config.toml
n_mels = 64
embed_dim = 128
encoder_norm = "groupnorm"
encoder_widths = [128, 160, 192]
text_encoder_qk_norm = false
text_encoder_parallel_block = false
optimizer = "muon"
weight_decay = 0.0
Rows from block 5 of the audio encoder of a small contrastive audio-text model, named by matrix and row number. Rows with one number belong to one channel. Each number is 500 + 50 x the weight over its row's rms, rounded and kept within 0 to 999. All counts start at 0. Numbers have three digits each.
After each channel's rows are labels from the 100 clips, of 14848, where the channel reaches its highest value: "lies over" is the class under the peak; "top examples" is what is common among them. Only what is clearly more common there than usual is listed. The data: babble in 24 made-up languages, each with its own sounds, syllables and stress or tones, from a formant synthesiser.
# convs1: first pointwise conv (encoder.blocks.5.convs.1.weight, 160x160x1, standardized in use), inputs 0-79
# convs3: second pointwise conv (encoder.blocks.5.convs.3.weight, 160x160x1, standardized in use, transposed), outputs 0-79

convs1.26:585518513470460508458607473373587513562487461554485638511445508503595533555545496476503573469534441523465512502535541488552529501478398483473468467506484470493461517560540464520532564480529443469521453507548528461523520492421438495487446546
convs3.26:529433503519515577604617493520546492458514468481527491380521474509447459485459489558478583537459501559468444468457469451517484530498534460477485441634477464544467502433465497465403469493498368600490501485594567480540549495473427503490495465
lies over: /k/; /k˭/
top examples: /k/; prosody: stress on last syllables; /k˭/

convs1.9:541529525484528571508489485462570452541449590540546550502540456403467582423470529423498399493515443556510563497534526465487488521502533433474524495526440645538518480592435441460554479470434571479393424507472479506466406511498494481437466502
convs3.9:466450459645524496472507535511468498454487548550494453417508578538487517503483540448628560490536358540561506528494497492511560527359470483510521570558633523480468528509504480491448513492511497446532604572562551449513395610489388459481472608
lies over: /ǃ/
top examples: /ǃ/; /t/; /q/

convs1.23:539507402453494493571550523499504559502431486543493509445521529544557524498510560433495484547475475558406540454554523509399550565529526609530467504523553480478577554440494544493462512537511436435488449448508535615513468494469508515587528574
convs3.23:590458492513538555565551549582501391439531468597492550525516536429518510468410485561557545475486494501502427431510579530465458520496412472488544511501486600499549503486486566533576471524481547516527385541532571505477478479582501511527598486
lies over: /aʊ/
top examples: clipping

convs1.116:466392500589468469576469478568425466490548467578500474559538509466553487474626525505573345428559545474457485429446484475544562493555548550496395556517491539501485546459515503497510511553570545502537462499471502426518500460577572520498538463
convs3.116:432577435434573510433494504474555459519527409506475501518459535407473388446453417405491427489408447462501377535449490522547494405494397511439396447419408526549554498430576460527448431444490427498513542565520505482483430503535563501484443468
lies over: /x/
top examples: /x/

convs1.111:493518507526428497451587497521503508475491510456485510502478510489516525529456475501529554614530434615501552566504534480516474463518544472549455483512508428494486440499552470531462470438478540499444498551490553491507496536468542500483465485
convs3.111:548566524522436485485411438590537416530448547425556495445452512512487507527509450460442519513490511567481559478480554492546501481545568553515541524455549538453493488467575571508488540577478515515535517510575456461491498520526483499506583529
lies over: /s/
top examples: /s/; /ɛ̃/

convs1.90:456366459400499452433465530437476503562547558537465464556512600514433559544535551568532488544546578512550489459446540436515487466523551566456523574551571531515476549442468460512543482509532402473448508481500475477538456502450422433589535628
convs3.90:517533489477508510428481478451477534566564478492493386509551520465537495540555530547480502514483433493602517520567520551366502408502465473492561459419462462580504500544530430501389432512462467399508461339461453413474578445530502460446533509
lies over: /z/
top examples: voice: child-like voice; /z/

convs1.122:457520471486480514472495466623441474522484525425518552502516543510447366544502561509513459493449494551485445442503523505562480477483521519603548524472501439348551537477540455482562506587638514539459527541570479356591499517494511548537558480
convs3.122:499404518385474535551454461623500563544552553530512452489504439494466547466449560619422548638475463456552525443507491581538548525554445524571508550353516530497521420554511465485388542421511499496479516409454567586536539567509530465440473529
lies over: /x/
top examples: /x/

convs1.153:527479500471484411500517548537480546501459506500492514472507527458464418332565444468598490624408485520579488572627524492546510446513386448376654522540504481449474493597481454469481429604458486470478516518495560475473486550452481524542479453
convs3.153:367551539484532573503523497525527615573516490471528551514618529492462472474571599455578533649473515556392496461542440579440482451493513456479520537518466486543538549486520457579427545524458443575434507589496465560539547483534387451485535444
lies over: /i/
top examples: /i/; /ʌ/

convs1.127:422432455509611538490521532463474470460424511381493478559499458634552426516468536528548531527449520458506467482414512471556520439514568505547454474486498543539454465588570569460408490614504504443434518554558506492469479470549589539420518488
convs3.127:497533537449559496394536410548439453563478367481458457533527494437550460509562523375501395430466511513519541511599582439489414442505525437412466469457493486451494520471516419465413516445524598505498578430463479485457475465568455565558545491
lies over: /x/
top examples: /x/

convs1.61:479469533450501561453504530567519450548470648454419500479425581583473450500442403483544487406556556502545520454508487486572524541504568547549542431481504618454553466461571528508524554543545405487505552522439541562509454479595549511516457461
convs3.61:477458506460441555442482549495535498526615517465502526472544449481538496520469478481507582488554459531528547460422508403508494564477568558379533428483438507459424603414583383475491374495466497511403554507390538496614464479569526523463491501
lies over: /ɑ/
top examples: /ɑ/

convs1.102:452470421494490533537471610462511522496441460561470549520572527454451406484536482515473496425483552464442463458506486487540526532617495474481472556476494499536573477672491561486436502653568423522496532582525611511519472458443448463536460415
convs3.102:510564485468501509500520486435470481528480578513519502549505529590462567365527536491447524482507513551511531498525521524518537509531427592482437466488558556515539548410342465451427499511588493482516548396550470512544588481569536365492539518
lies over: /ɔɪ/
top examples: /ɔɪ/; /ç/; /y/; prosody: tones

convs1.13:452515498485503529518430557428502476471457523444472333506499550448488447441502544460516518452502524531493525551568631557474464692524618548532488442439499541555533499569562536584522501562453499478559605517439448488478481497452368549491493478
convs3.13:508610475488503668476547490399515511427470519537538577469597459509509546570541420471469527475557488494498545464507601464510475594506569455449422556518493413518541372508444486505601566424570588468481417473521478455478477492513480536459501483
lies over: /aɪ/
top examples: /aɪ/

convs1.45:453528317506535523564501478538558529496474506454495503500452493484475573592469416505483541526415495524518568506488515476536523413448489475486556506518446489472511531422507488447506580541459420567518580506535406540536497548475490435519435488
convs3.45:552476510526452529506521474475562456524492434550495508549426422502440492477451496546548576525486524498547520534484493585508459436459468536535515512439418435426508580443468519466533374463464444597434516549542490507479487440507463509412495475
lies over: /ts/
top examples: /ts/; clipping

convs1.31:619449538512439532545583532490569528554510463580480541482572498464626489508626511449411503515488524514475498489473490503514526505472575587519626545548531406532498562499557468465419430478527459415485501476480548475553481561572514491532505484
convs3.31:603462512512470498577517512615390433495511503502471554474507430499466546546550505479430572503475464512482455490523460424454473568475502505499449488379497500485556451481394504593529426507473472472504508454410500490447512462382487515461506534
lies over: /i/
top examples: /i/

convs1.52:473471511465539506509518524454557477501420527562510486485452567566455478541491485602536521519563528500429450442566532473455469537469537510649435454519610601479461590531444570511500490587554433488490460517466479509515439463433450578534473408
convs3.52:476472435432478473513488456513521494417494449567514561442433549409505570473536459498478531452524483452560456396512540507502467418490583488548604515375436497540460469562536555554557513564514497571495538497507571529444555545382494488508553560
lies over: /aʊ/; /ɑ/
top examples: /p/; /ɑ/

convs1.84:510488429490520450591603426516458436519550457422512514516453442437560478513539600493549483532559509442503408387511556418576526463514513532508467480516435447521434573446452439512496504583566447502558543461501498437467493518566531583628493472
convs3.84:610463574496487465524485513480515531485501426449494539447517581516451500497515449468428552559549368557422552474503549452528502521555446447504466606495436440497542440531453506487481498440550486592528515395523532578505411552518530517476543463
lies over: /x/
top examples: /x/

convs1.6:451453461473641465490488509514532530510620433597583402440517489411501485507518473507499460506509420520417480551554459515592532412411469447477398425426525425534468490470587569496514552556482441520534518475561403604463549559437449530448533480
convs3.6:493459510483601362514559462491479528531497421494491475494446539506561555479560622580541488496527495463453490378454554464478470531490498439574561459404482443471555392442475554524479464451599572461450548569472464521514457504456443490404434482
lies over: /ç/
top examples: /ç/

convs1.135:532462529542501542400530496464625478523432436464500490544461458549480397574485513486462570686524537497502543544520515378479515417441502490487430495479499378506447565489474453574442496429421504469468470473560504505463492505617485521498482446
convs3.135:510475521551422642426503531478471530363476473553508559501555515439488590471594576511494497540501476523508432427520504482504522596560524571482507518489557482553539594499566551554548458533559471553526383535469570570460542499482455496497546478
lies over: /oʊ/
top examples: /x/; prosody: stress on first syllables; /oʊ/; /u/

convs1.53:339625457555591471430520633434471527502562456522510499426586424462477545502498515535389450518475523469488504561433489493498639593516430504488489504511566454517491529459493511516510469407487474474497541479553518361481507533438610513515582594
convs3.53:471561495447515473506386483521475454491535529476505565505509566467450411503478566572500517525488417514510566485490477437342523474490502517541553550485485477503458584550542477479467419536461477536466472495447457567456463512525515558511522431
lies over: /z/
top examples: reverberation; /ɛ̃/; /ɪ/

convs1.117:511444448403502496538459522521467533588517499540532566486558631489548523464555488564436237339391523532554480521467464615514505516495511457522472433499511526529515471489461423481487506462554435481473508501447503462477423492453461529491472486
convs3.117:451430472498470439422511501547404431483515542547473469439523625480473375547450407491505561542478516353489577604398516441513467482476422483502470531465502468493487454452407496472426465536493458537420598476480434467526454469533430473459453437
lies over: /ɔ̃/; /x/
top examples: /x/; prosody: stress on first syllables; /ɔ̃/; /ɛ/

convs1.131:497522444536441522523537582427445506438513499550469476543481487593465493538503546493485551495604566527604525546489580530556493422456557433594512575398482438543521552488496516530424558521649513461512419523459489452557483509473520493528539414
convs3.131:455435481631503542525448490547517430530518517457473388478525465504457617549466606495419484426539446504640497458548558475439502586483493517516616555558461491542453487504448586542579519496400523525566506542415460554486522508497466464521494500
lies over: /x/
top examples: /x/; /ʃ/

convs1.48:530479635555450420556488512561406546643542475560564335466604302464584399513548485516491494477351462431515539473487516445590444509460510548544507477548456535595552489428535504456481465517477505450554486511460504452460536488571509462509501503
convs3.48:459490478515504588586533457527443545457568495494526640458467477555486616547472476515536645494606513591468523393363518534422474507484608502458461527562473507561548564494503602525588405540454511418384536497493482533463534497548424463486486521
lies over: /x/
top examples: /x/; /ɔ̃/; /ɛ/; /h/

convs1.16:550447549518472478459504551399451455420452533528405503581412555514479485504393490465503677561544502609530555528505489483479508559564432470469535514512375452493529570523531467547395536561431487522473436442442491412536463468586547470508544467
convs3.16:549448518476547505520533648477508465506380519559485529452444534591427449483555484478532494448494509562524421452536450527503489502503442500569517459536567491546563497600482488473548415486545455544527547474509521485464531494359472584467542527
lies over: /ɔ̃/
top examples: /x/; prosody: stress on first syllables; /ɔ̃/

convs1.41:582476461494536447502505502413398440536532521529466437475515490436527591529418522490601487414477482533457577498547595466481507542612507531443487484501521574477656468516495666540439501578494473508527578467401472496473503469503365441477444568
convs3.41:432520507559542408524480419550479530488474483436538554514551560419525575434424501477529477476516523415512596506421538427496541499575394522442439576411449568433521490606475472529561505516573468475521453531521606516452476538471461547388511529
lies over: /aɪ/; /aʊ/
top examples: /aɪ/; /ʊ/; /ɛ̃/; /e/

convs1.4:486493469511506521543478483511405477478426538472529538485484425627581597472512484472448509532695469513502462428531469500406520424468464452454419538518490479514568461475527392504538447512337561432491532453526541483464558537588573491519509471
convs3.4:560512504477467521532584553410498471552454532485506466451478499492541562477516371548462486594459524481532457582477533478511517543458617536552507507530500505544468560535449522454603570472522594496489519569458387487426499508497501486511472532
lies over: /k/
top examples: /k/; /k˭/

convs1.40:438491435440485458519551502524485507533505477560550480515614511426564438486494454518431545542485447517428457457403545512487486414296592443529489455589597494530434506573497459497508534472492488559459518670557503434447543494517586511610499531
convs3.40:520438489494539515499481480439484553403470490530505467511459598482476515580546455562485477437511498473594405436543470382464496448494568522410527479509533484497430431512506430460493537484473581536536574531497411367642432470551494463478515491
lies over: /ɑ/
top examples: /e/

convs1.133:452534397451406605523446557581517661515483571467458447528365509497559473516488604493482528595537507525543575524404493468502494569411495605478401549494529506537540384464519402501493515459410509498504454597513470499454557459482473581430468484
convs3.133:589570510444365363486556394529482536460415574481476518466451489495437577484445442490580580466413462500538519451361578482462464534503454476532480423467522446444503338536447527495602476501536475540535558545482534501539507488488521571518572510
lies over: /æ/
top examples: /a/

convs1.42:474515494494527646534468459544466471457560585479500530476449546539445534497552557554461534570508533538408528390470484538487515564534531507577459506538612476528471507575473598454430564477540492534468538615386543516489517462521431482553451532
convs3.42:470516473488558546445468481456539490468514545549509620553569603545505395456431440467527412470499534454477499522459444453440493502513383589414503470522480559452553460500492499366439573511535503428520527471494519546499524487479539537493463517
lies over: /ɔɪ/; /aɪ/
top examples: prosody: tones; /ɔɪ/; /y/; /w/

convs1.159:575461553425494567565474511469431493445515489465512463454532534420478399381599546447459443532485462558546503530451489539490521479438448522565511448524464558487451460418555504442542487495485448517522462479508446458515494458646458549438591525
convs3.159:546426518496476444497490527493500526545495601554516626457463538464467467381489528404471471561580556527504463433538497395552485554552504531524490416411536440467477512482554501568465475521483465560461508494494543449565488497568470505507413469
lies over: /ɛ/
top examples: /ɛ/; prosody: stress on first syllables; /ɔ̃/; /d/

convs1.97:495509395511467440441561432524463542545551536486489539519479496485503485450527417539427476556542485472501492546425447444476521402387494445527472543453597501539448622578477471515391543409530556568451453433492509405469569520431512446592542642
convs3.97:600439505542517517525581631513450451518524478504516507489499462477487432415515541470548498451496460507543442489420467528468500517488473477651580421442621432537512534520579553516506407493504528429416466486450529507501523506380456487470457493
lies over: /ɑ/
top examples: /ɑ/

convs1.157:453478568425478528410486482505504451501516538429458558551495541286466574439497459497545491456555535538494494463575450494498457569509438460468465536523504485590489554431537526448543608523524506539562424499542534490527549516445453584554432568
convs3.157:428503464492417541483452491527520509482512538574457470451513490419619525522474495494545488538530486463477465596518422459461478474439589572504368494518525491451417469444386404546465501440460459535468582506479464455539527497605430450503491469
lies over: /ʊ/
top examples: /ʊ/

convs1.39:556538527594598509578431471487537513485521483511506452416518582537560508572459458432547476433417523524433530531514462569447474562501487596383478478556495485464464603563526485516460477499489504516539542572444616494505434528405542388545478528
convs3.39:453549517577461498557448519497577540449477530511470418506540440426524494489522500523620417428430433501387541524520465509469539519545502456531495532464440486544563508505512456526501502490593550524530539447632589447465286548395597546549530532
lies over: /z/
top examples: /z/